From a checkpoint of a small text-conditioned image diffusion model.
Model: 10M parameters, activation silu.
Training: soap at rate 0.0018, 14300 steps, batches of 64.
Data: 72500 training examples, 12.6 epochs.
Rows from block 2 of the denoiser, named by matrix and row number. Each number is 128 + 24 x the weight over its row's rms, rounded and kept within 0 to 255. All counts start at 0. After the name is the row's rms in percent of the matrix's.
# v: cross-attention value (model.enc.1.1.cross_attn.v.weight, 128x320), inputs 184-206
v.4 106 [ 70 141 170 140 136 118 100  94 150 118  94 151 137 173 127 146  90 107 136 152 150 101 156]
v.5 104 [137 108 138  45 131 124 134 150 110 114 166 166 130 155 106  69 127  99 113 128 132 136 124]
v.6 113 [119 110 203 102 106 103 105 180 137 121 140 128 155 107 118 112 105 112  62 156 158 118 140]
v.7 111 [136  80  80 157 126 148 157 128  98 120 144 191 101  78 124 152 134 149 131 149  94  92 156]
v.8 109 [139 167 114 151 130 171  99 137  96 146 145  87 129 152  96 142 123 159 152 103 123 118 140]
v.9 118 [144 119  92 121 151 159 120 134 123 151 142 128 120 111 130 132 125 105 119 142 154 144 160]
v.10 103 [140 114 126  91 161 115 134 108  91 137 146 147 157 150 114 131 130 107 126 100 131 107 174]
v.11 110 [105 142 132 150 113 168 120 153 126 143  88 150 103 141 108 140 145  99 177 119 167 181 160]
v.12 100 [150 111  73 146 114 132 156  94 160 167 107 150 160 141 156 118 117 136 162 169 142 143 123]
v.13 113 [130 130 176 107 111 134 112  95 159 136 148 112 135 151 140 104 124 143 150 124 100 116 107]
v.14 094 [114 107 148 150 134 136 165 103 156 125 128 110 127 149 107 111 101 139 128  99 127 133 152]
v.15 103 [ 85  93 154 135 161 145 139  98 132 130 118 144  91 184 144 107 131  96 113 104 140 126 136]
v.16 096 [142 120 113 118 155 146 104 124 130 138  95 132 147 165 104 186 120 118 132 161 159 131  97]
v.17 118 [145 119  89 102 149 108 128 111 135 120 148 117 124 173 125 108 105 166  99 128  81  79 103]
v.18 106 [119  87 107 107 104 118 143  90 132 129 123 119 130 144 116 172 132 165 128 121 118 101 134]
v.19 105 [118 131 139 164 100 145 154 102 154 151 112 132 140 151 153  95  98 148 132 131 116 131 108]
v.20 100 [138 148 106 138 135 109 122 139  83 128 148 114 142  89 125 143 128  95 101 138 132  98 119]
v.21 114 [ 88  85 115 138 139 139 148 113  97 110 136 100 137 155 146 158 118  86 128 148 148 149 168]
v.22 135 [141 118 143  97 134 112 106 127 147 108 118 159 150 108 127 110 138  96  79 148 122  82 137]
v.23 123 [110 124 127 153 131 151 154 111 117 135 143 147 157 124 180 115 143 123 113 120 101 149 147]
v.24 107 [ 97 135 122 170 131 162 136 121 145 120 114 128 137 115 167 166 167  98 112 126 105 171  84]
v.25 106 [109  98 126 159 133 119 102 120  97 116 137 136 104 122 121 108 110 146 157 120 129 128 149]
v.26 110 [124 144 159 110 129 121 138 130 192 123 123  87 145 168 124 119 104 131 141 167 128 115 101]
v.27 111 [144 144 157  91  97  97 158 132 124 159 175  93 108 108 142 137 109 161  99 149  68 108  93]
v.28 115 [136 155 120 153 140 160 186 133 114 132 112 121 127 108 111 133 117  79 113 110 133 152 150]
v.29 096 [129 146 133 195 134 140 127 145 107 103 117 106 126  78 143 152 149 103 134 133 115 121 157]
v.30 103 [121 136 126 149 140 138 170 147 148 109 117 118 138 142 139  95 139 147 151  95 108 104 123]
v.31 115 [159 143 164 125 129  68 162 142 165 134 100 151 121 141 142 106 126 108 105 123  88 106 146]
v.32 087 [118 129 122 175 103 136 146 147 107  83 119 134 138  90 107 118 113 119 124 129 128 137 123]
v.33 088 [118 160 177 116 102 141 104 129 149 153 132 133 192 115 122 118 116 134 111 141 121 137 140]
v.34 097 [126 126 152 142 137 110 153 114 151  89  90 115 141  88  94 123 122 115 112 139 146 142 123]
v.35 092 [ 94  91 173 132  97 144 121 151  75 171 138 115 122 154 144 135  99 127 117 185 124 130 125]
v.36 104 [ 78 139 142 113 113 149 125 103 168 116 171 110 137 109 124 123 137 149 124 125 104 156 118]
v.37 099 [ 89 176  96  91 104 118 114 125 111 149 138 144 117 177 112  98 146 156 136 124 146 146 112]
v.38 099 [119 125 134 133 144 115 170 137 134 101 137 138 149 112 132 131 143 148 127 172 139 107 119]
v.39 098 [144 127  77 196 146 107 102 136 154 105  87 117  93  88  93 123  75 129 155 142 123 121 157]
v.40 092 [128 132 131  81 120 168 152 117 118 133 147 111 168 130 127 157 138 151 101 129 145 112 132]
v.41 091 [ 76 125 132 159 120 100 154 149 136  81 128 147 128 164 145 147 176 156 164 153 143 169 121]
v.42 100 [116 152 111  67 143 125 104 121 142 119 176 113 152 150 106 173 148 131 113 105 124 127  91]
v.43 098 [137 144 159 134 147  76 138 125 180 128 106 133 146 144 108  93 128 148 130 101 102  74 146]
v.44 088 [133 124 178 114 156  97 129  91 127 135 144 103  89 125 138 110 136 157 150 148 131 149  91]
v.45 107 [143 113 115  94 134 161 161 138 135 114  86 120 134 158 123  93 100 127 139 130 144 131  92]
v.46 089 [147 141 139 179 140  92 172 124 166 152 138 130 145 142 143  97 156 107 121 153 115  77 157]
v.47 092 [122 117 113 139 169 134 152 119 152  90 126 144 127  97 119 152 112  83 144 127 107 108 130]
v.48 085 [136 144  89 140 122 108 135 155 124 157 104  95  94 159 110 102 122 103 101  57 161 133 138]
v.49 091 [103  75 119  94 123 108 118  94 144 106 129 101 139 132 112 157 109 113  94 125 121 122 134]
v.50 087 [130 118 151 142 153 117 164 141 134 115 139 114 141  90 145 129 107 115 126 108 145  98 114]
v.51 086 [144 170  93 120 143 101 148 140 110 159 148 132 163 185 108 111 107 153  99 124 141  96 124]
v.52 086 [143 134 135 126  95 112 136  75 113 112 122 112 145 132 125 119  87 123 129  85 114 131 117]
v.53 095 [115  84 136 142 159 136 142  79 121 140 151 127 114 149 124 113 128 162 146 117 118 112  95]
v.54 094 [112 144 121 139 106 114 129 148  90  93 132 132 131  47 119 148 127 141 153 139 139 109 150]
v.55 088 [ 95 123 109 132 119 114 107  87 158 108  98 135 148 102 118 161 126 145 147 141 131 153 162]
v.56 081 [111 161 143 115 146 118 143  82 153 149 105  81 125 126 145 128 104  98 121 152 101 126 133]
v.57 097 [113 122 150 135 133 163 127 132  76 160 172 140 136  66 152 120  88 170 111 141 121 138  93]
v.58 080 [100  76 161  91 110 120 135 159 112 102 133 156  91  90 121 113 141  89 149 173 133 139 107]
v.59 098 [140 104 167 139 126 111 155 123 132 144 137 128 162 134 139 120 126 180 154 132 123  87 132]
v.60 092 [141 110 153 132 115  82  92 127 128 181 108 144 157 142 140 128 187 120 153 124 121 165 175]
v.61 099 [143 139 121 153 126 119 128 118 123 126  78 135 108 125 111 131  99 164 160 150 129 126 116]
v.62 091 [153 151 143 157 138 159 106 116 162 152 147 102 153 140 140 145 121 146 123 149 120 110  89]
v.63 089 [166 132 113 141 170 168 155 129 129 151 158 113 146  86 121 137 120 142 132 151 125  80 125]
v.64 118 [132 138 149  97  95  91 120 186 153  91 138 154 161 160 110 123 101 160 156  87 152 112 129]
v.65 104 [130  98 141  68 105 114 157 145 130 129 131 123 131 120 103  94 139 104 107 111 126 160 122]
v.66 109 [112 133  97 138 138 110 131 139 137 139 159  99 132 109  97 117 100  47 119 157 163 122 128]
v.67 101 [161  86 101 135 124 120 116 123  99 128 145 175 109 133 153 102 132  97 115 129  91 127 114]
v.68 110 [103 130 158 112 125  91  75 110 113 125 123  97 128 155 157 131 106  79 100 144 114 113 105]
v.69 088 [176 159 150 175  86 148 132 145 139 127 139 114 137 104 140 133  74 133 146 171 131 144 122]
v.70 095 [148 155 148 107 131 115 150 145  92 121 121 119  73  86  80 102 149 142 150 140 141 137 142]
v.71 092 [121 117 133  91 131 133 120 118 148 156 191  76 131 106 138 162 106 129 124 106  90 143 112]
v.72 096 [116 137 141 124 109  76 162 113 135  77 121 107  80 113  69 148 139  95 125 121 142 183 136]
v.73 108 [134  96 117 107 144 123 147 133  77 140 140 113 129 142 121 136 159 106 104 123 132  78 149]
v.74 100 [153 156 142 109 119  79 115 147 157 123 145  98 128 120 102 152 173 171 122 149 128 127 121]
v.75 104 [146 112  97  94 104 113 121 168 110 145 130 145 137 151 144 143 143 148 145 146  95 159 116]
v.76 109 [126 146 110 106 151 133  82 113 104 145 146 129 139 178 113 175 128 181 106 126 157 142 119]
v.77 102 [174 163 111 201 144 106 140 152 154 151 147 122  97  75  66 160 144 147 124 104 121 113 178]
v.78 094 [103 105 161 116 159  70 146 145 108 135 115 112 103 113 135 126 166 140  86 123 126 122 114]
v.79 094 [ 85 101 134 146  99 128 159 118  79 133 132  98 114 125 115 129 106 107 145 136 128 176 124]
v.80 103 [123 159  88 127 130 116 108 100 179 130  80 153 122 124 141 176  83  51  96 131 112  93 176]
v.81 110 [158 114 156 122 112 121 138 122 137 137 123 113 114 113  76 125  98 150 128 105 152 128 101]
v.82 110 [ 96 121 111 133 124 157 163 152 114 163 156 119 138 127 106 121 115 187 106 132 125 130  90]
v.83 114 [ 90 152 141  87 127 151 149 111  79 166 140 135 126 147 163  96 168 172 107 126 113 105 102]
v.84 102 [118 139 140 104 108 132 105  98 118 149  55 132 152 162 151  83  82 114 137 180 144 122 138]
v.85 096 [142 123 104 132 111 124  97 145 108  93 125  92 116  76 105  98 110 143 119  90 146 131 142]
v.86 096 [115 124 126 165 137 126 121 112 152 145 135 126  72  95 165 191 104  93  91 148  83 170 125]
v.87 103 [142 136  85 126 121 139 121 135 134 150  99 147 116 106 159 130 160 168 139 128  93 129 108]
v.88 104 [ 81 112  82 157 137 124 151 159 101 125 128 130  92  82 132 125 130 148 100 143 118 149 144]
v.89 113 [127 124  99 134 167 152 121 123  71 154 110 149 150 144 157 117 129 149 114 159 133 129 128]
v.90 100 [131 151 108 128 157 114 123 142 119 169 116 178  94 185 166 168 130 165 133 106 153 131 123]
v.91 097 [ 92 122 118 114 118 146 123 126 123 148 110 100 147 128 130 140 111 128 137 179  90 140 166]
v.92 096 [ 88  77 183 116 131  95  97  71 143 101  77 104 102 103 113 145 133 158 149 175 121 147 122]
v.93 109 [131 100 183  71 115 168 160 121 105 133 196 106 186 144 104 123 154 183 144 133 131 102  86]
v.94 095 [130 120 107 128 147 134 125 104 130 136 140 111 142 152 105 143 114 121 155 108 178  64 127]
v.95 112 [173 133 127 122 135 167 135 142 135 124 142  88 141  78  93 130 130 169 132 105 150 137 144]
v.96 092 [102 115 119 121  92 163 158 171 181 141 133 114 149 132 121 150 150 103 124 165 112 127 121]
v.97 090 [146 168  82 146 122  67 102 107 125 146 105  81 166 117 126  99  72 145 127 128 132 114 139]
v.98 092 [134 198 125 123 155 102 110 139 197 125 100 122 139 157 165 143 124 132 136 148 124  89 135]
v.99 090 [157 143  95 154 141 143 115 139 126 142 139  96 123  84 102 145 113  80 130 117 141 103 118]
v.100 081 [107 130 131 110 149 149 119 111 170 125 141 103 144 128  96 145 100 114 149 123 127 115 118]
v.101 097 [168 108 119 118 130 134 130  81  71 102  93  94 110 109  80 135 101 125 138 110 119 134 143]
v.102 085 [116  93 104  79 106 126  88 110 100 108 129 157 112 119 111 116 143 110  95  93 175 120 190]
v.103 090 [ 89 115 159  89 138 127 164 112 121 157 115 101 137 160 162 101 174 144  55 130 124 180 118]
v.104 098 [140 143 162 160 132 172 159 138 151 133  90 132  85 114 118 126 122 159 149 142 129 128 134]
v.105 091 [ 99 136 121 161 115 101 107 139 109  91 120 142 128 158 104  90 101 112 143 131 177 105 122]
v.106 099 [144 151 102 124 158  57 130  97 162 114 147 122 124 156 115 117 122 118 101  98 139 125 101]
v.107 096 [137 127 109 138 143 120 154 165 112 138 117 133 115 164 163 126 144 108 112  92 160 117 178]
v.108 098 [138 147 135 107 135 134 165 127 130 151  97 149 201 108 134 131 134 163 149 149 110 133 109]
v.109 093 [128 140 154 169 147 153 119 111 109 131 119 133 156 134 122  71 142 125 110 103 143 114 160]
v.110 101 [126  96 112 106 131 153 124 141 125 153 158 128 167 121 127 132 146 131 120  98 150  84 168]
v.111 103 [125 120 150 135 135 153  98 124  91 143 109 181 125 102 159 121 183 108 132 133 151 152 174]
v.112 090 [146 118 119 101 129 127 111 127 136 135 126 117 100 142  99 149 152  94 133 117 149 150 114]
v.113 105 [119 131 127  94 121 118 138 113 125 125 162  61 135 167 130 149 109 126 113 121 126 123  98]
v.114 096 [162 131 148 109 107  93 107 113 153 131 136 124 114 180  95 168 147 168 132  93 119 134  91]
v.115 096 [140 167 113 109 125 143  84 102 158 164 150  82 134 112 131 129 152 102 111 137 132 124 111]
v.116 094 [146 109 141 117 105 144 123 117 156 172  98 171 135 137 174 147 130 153  98 113 122 158  66]
v.117 090 [145 109 133 148 127 140 132  98 152 132 127 120 181 100 123 112 142 136 134 162 125 100  81]
v.118 096 [104 130 136 101 135 141 122 139 144 151 150 161 133 132 100 136 146 162 130 130 115 115  91]
v.119 083 [128  85 132 104 108 176 134 141  76 110 149  97 126  98 125 139 176 103 117 146  89 139 131]
v.120 097 [124 155 112  87 137 151 139 126 126 106 124 104 123 144  81 152 105 171 120 150  94 105 136]
v.121 110 [120  97 116  96 127  89 146 133 145 102 128 147 104 119  82 124 145 158 116 127 126 150 121]
v.122 098 [143 136 103 126 116 153 106 111 157 116 119 134 106 128 128 138 143 140 118 108 110 132 181]
v.123 100 [110 129 148 105 143 132 113 144 143  94  92 120 141 128 129 126 125 160 144 125 153 130 125]
v.124 091 [135 123 119 110 111 141  88 138 102 111 148 156 156 128 131 149  99 154 175 129 145  96 135]
v.125 107 [ 95 140 126 163 112  60 101 157 158 134 117 140 106 132 132 129 126  84 119 146  96 109 125]
v.126 086 [116 128 177 104 127 161 131  87 148 120 152  88 165 127 166 110  81  68 154 166 124 155 146]